python train.py --optimizer="nadamw" --beta2=0.95 --warmup_steps=1420 --weight_decay=0.2
Rows from block 5 of a small image classifier, named by matrix and row number. Rows with one number belong to one channel. Each number is 500 + 25 x the weight over its row's rms, rounded and kept within 0 to 999. All counts start at 0. Numbers have three digits each.
After each channel's rows are labels from the 100 images, of 14976, where the channel reaches its highest value: "lies over" is the class under the peak; "place" is the part of the image that holds the peak. Only what is clearly more common there than usual is listed. The data: seven-segment displays showing three digits. In brackets: how many of the 100, against the usual share in percent.
# convs0: first 3x3 conv (model.blocks.5.convs.0.weight, 112x112x3x3, each kernel summed), inputs 56-111
# convs1: second 3x3 conv (model.blocks.5.convs.1.weight, 112x112x3x3, transposed, each kernel summed), outputs 56-111

convs0.107:478479533496443487532496492520518493476487513524511534504470498472493535532511511483517512518478479497511499427496492490492502497498494521494502488483531478470514494502
convs1.107:486513478500493472466467498487537503471518468496498496495450506473468477498488496535521484503466476489500460490457469497515491465485495474466500459478492478553462503494
lies over: surround (100 vs 58.9)
place: bottom right (74 vs 11.1)

convs0.13:514485489470480463488488480475495517508458510475478477519495517491523534467435487461475476477461499495475476490491485514496498491525493523483481473472507504550518464495
convs1.13:505518521510492497541507506516507505511506476530528526493494513517469499535462544506529465501481511497510518533560505508543534498509530514523489530523514515530524515487
lies over: surround (97 vs 58.9)
place: top left (42 vs 11.1); bottom left (38 vs 11.1)

convs0.23:483521486444486503490467511516534506464491476486512503481479469491498530454515451497546551494487491488447472509443457497506483500501518498527468526491506488525499485490
convs1.23:505514476529476518468499503530467469514524500479486544535515506538532509472503468491476578512506527534470516529502565510531521523504478499485473472479456517503529539486
lies over: lit segment (53 vs 4.4)
place: middle left (45 vs 11.1); centre (32 vs 11.1)

convs0.104:491527508486506486483532497533552499494483495523510472496499492477494529506500450493547547514512480495465467490444463487494457470499506462519521508471503506510473418478
convs1.104:518469516504491486517524531498520490471527519491552567501497520500519532533495527494498530517469507512534503497522538517514509510472466481515532486498502502524497420436
lies over: screen (100 vs 36.7)
place: middle right (44 vs 11.1); centre (40 vs 11.1)

convs0.48:491495485468488508459468434489488482427494463473513495475462465513484495484447496469491485506472490505459466514477494504502470489454491464444492483498490507508485461469
convs1.48:510526496522482491511504524479484513497570498498516513509444551527470508473475482514504461518483495500512500501503502497528512490500515491516517518521524513557512515507
lies over: screen (62 vs 36.7); lit segment (25 vs 4.4)
place: middle right (29 vs 11.1)

convs0.27:475474485468467554497516505471482483523475536526470490471470513499525473510517470452485473491533513494522467465521516490504524499514500508520504483527509466508511484528
convs1.27:498503488487526533496505492534468492551470523491484490521522494487515485445473495513487471467519508461473543503518516501475434496526534507473470509524477501476554541507
lies over: screen (83 vs 36.7)
place: middle right (41 vs 11.1); middle left (33 vs 11.1)

convs0.10:508500512496481459465495506486489504470546471495519515470517461519482487499502458562508503534468486512466521537459484474498545464482503484506521538467434513484479488484
convs1.10:480473437505501464524507475489483485521514504476497518507484497446478522462501486490466489522477468510478511454468505452518473458525498512488491509501474458457479514462
lies over: screen (90 vs 36.7)
place: centre (62 vs 11.1)

convs0.86:498464489502507538495485518535523531510460542504499537557476543503484521497477517460525489489523463494521499447533511528495534508554519560479514493523518495502523516522
convs1.86:484506493552525479478530511507498490504492556484494490568541486493472515487453497505535455506477473468502507519532526491526502507544526531497492499459494487473519515500
lies over: screen (100 vs 36.7)
place: middle left (60 vs 11.1)

convs0.67:511485511491487560501451489412497524453495440498489449475473478533498510471494516502455522508516502510483522488539521505519510517488518556483477510564502506510515482508
convs1.67:497503455475542505529480533512488485459487508490492483489488491541553519473493482453504475527522503515492514507531515486496538507497523507498518484533471478505521527516
lies over: screen (72 vs 36.7)
place: middle left (48 vs 11.1)

convs0.62:503506468447467499452483490508502510501474511468473511518455520509515541469475451453507528495473521494472447509472487536541470511529495508502469501499521503536496469488
convs1.62:491499471518522494491522528467485465502521496497505536506510496512513514501449506523508487517485512542474527523531557495515522506509505515494441482481475496502523578468
lies over: screen (77 vs 36.7)
place: middle left (71 vs 11.1)

convs0.76:504486464479473485520486519512487510513474554462522514498494525490462504469465504492505544451475458474521526505485482508466504494543522519479565513544513490493517466486
convs1.76:486479462502500514508480509490490492511487500501481522492478434477511571496491486467492522536501505507470499477528541485563491518509480519511525462551489484496512490549
lies over: screen (89 vs 36.7)
place: middle left (42 vs 11.1); centre (31 vs 11.1)

convs0.54:520542500467492456504518513504552499484511501503503471498505492468511524478508481536525515494466459508474514504454463501456501460535499505504522481450507521509497472471
convs1.54:502479462505492506547489486504515541479506494505545567474472506498488568491489500458497513508492503493488484485537538482529479515496498490509502486548535486518520417465
lies over: screen (100 vs 36.7)
place: centre (65 vs 11.1)

convs0.68:544512479495503529497512512502535526502491502477505482507463499531528516494515458511530518517509557498451506513466499541568488533509489492527473547509510549565516499515
convs1.68:494477489489513514472505530491444468492492489477502521513521491532529496507467482484424501505513533497486546504532531490531509507467518497502470486520472508501531581528
lies over: lit segment (64 vs 4.4)
place: centre (68 vs 11.1); middle left (28 vs 11.1)

convs0.73:479456500488485489521497501546497482495469505518491519517478492488495495525513502471519551512503488469497509415494484510485511486504495514501492494469516482472491504495
convs1.73:484499494497473468454471497510519519461517447474469468479479496479479499487482505539523519501475481490518490502437461482513502481497486484488470475470481499518459495475
lies over: surround (92 vs 58.9)
place: bottom right (71 vs 11.1)

convs0.85:525490472510481513498507532519518540522459529494475533519499528524508543503470542483466485485490492508550508466538493525484538503528546522498483523550504520517520514497
convs1.85:468488503496469477495525547524491476486495481500455487502537480481474480500480515490528473490472460495523490489527500457500520469478524504501507473482489485471503548486
lies over: screen (89 vs 36.7)
place: middle left (87 vs 11.1)

convs0.30:471511528492482452481514502509523458512506515478491501515535505454480476460540500517466489507489481474464470522461484504477435472501478467522493509447468486492452512509
convs1.30:527473502490511480492483522497455472482477507448516512492488483511495521499471484440446538484487469479495532497489492512512508479490488510484503525473471497511518472543
lies over: screen (100 vs 36.7)
place: centre (30 vs 11.1); middle left (28 vs 11.1)

convs0.6:476508500466508507499502514484551497464514471507496465461496450473509503493479460516536480516513483493446522492460462474498520477466519470516503511481522505493484463469
convs1.6:510441471478501487528507474529520522481506492487531549496471519497525573508523493495504552495478497507509519462520519503482486493498468496504514507517506504502494439446
lies over: screen (100 vs 36.7)
place: centre (51 vs 11.1); middle right (46 vs 11.1)

convs0.103:498516533485510525473490490509532466455514461498507498440496459535529467528542500517485519515502513513494445505488480489519497502428478406500504489503483495537433494525
convs1.103:501503485514456507515487485529495526515491517466491529523507513529507517498514512491473539468510501485466475481492511481462458468487476486499515489530491525473497512500
lies over: screen (81 vs 36.7)
place: centre (40 vs 11.1); middle right (34 vs 11.1)

convs0.52:490540504472519504527506488487545489486516467531518444480532484475499492492544498529561537498509470510478491525468470488469482484502487476508539524521480476478483498525
convs1.52:460471483521476531533488494512517520509493527503533533496520547499489555510498525477471534502482471480514499519500521493477451488498488499516492503537438484456509437491
lies over: lit segment (50 vs 4.4)
place: centre (48 vs 11.1); middle right (38 vs 11.1)

convs0.1:459532562475515555495515529490536498502505502517533536473523469493492493521559499539505543498518498488506504508502471472493504508475513476525509548502475473479490500521
convs1.1:509469481471473492498489506518474464500470501474504490500484501506505494478482463460471536500487482479464484464480472518461476488491473502483517494479488532489480483493
lies over: screen (98 vs 36.7)
place: centre (62 vs 11.1); middle left (33 vs 11.1)

convs0.33:478522489475507513528502490501559490490484492535509465506516506483470502472534471499556555477504452490465485511463453468455492464518496512486522486474525494472505472474
convs1.33:475504442521434515506486506496533510483517501481538549508493474516528565545517488503496583506512522511501479494507549476507491504511511490526510477540538487502521482498
lies over: screen (75 vs 36.7); lit segment (25 vs 4.4)
place: bottom right (36 vs 11.1); middle right (27 vs 11.1)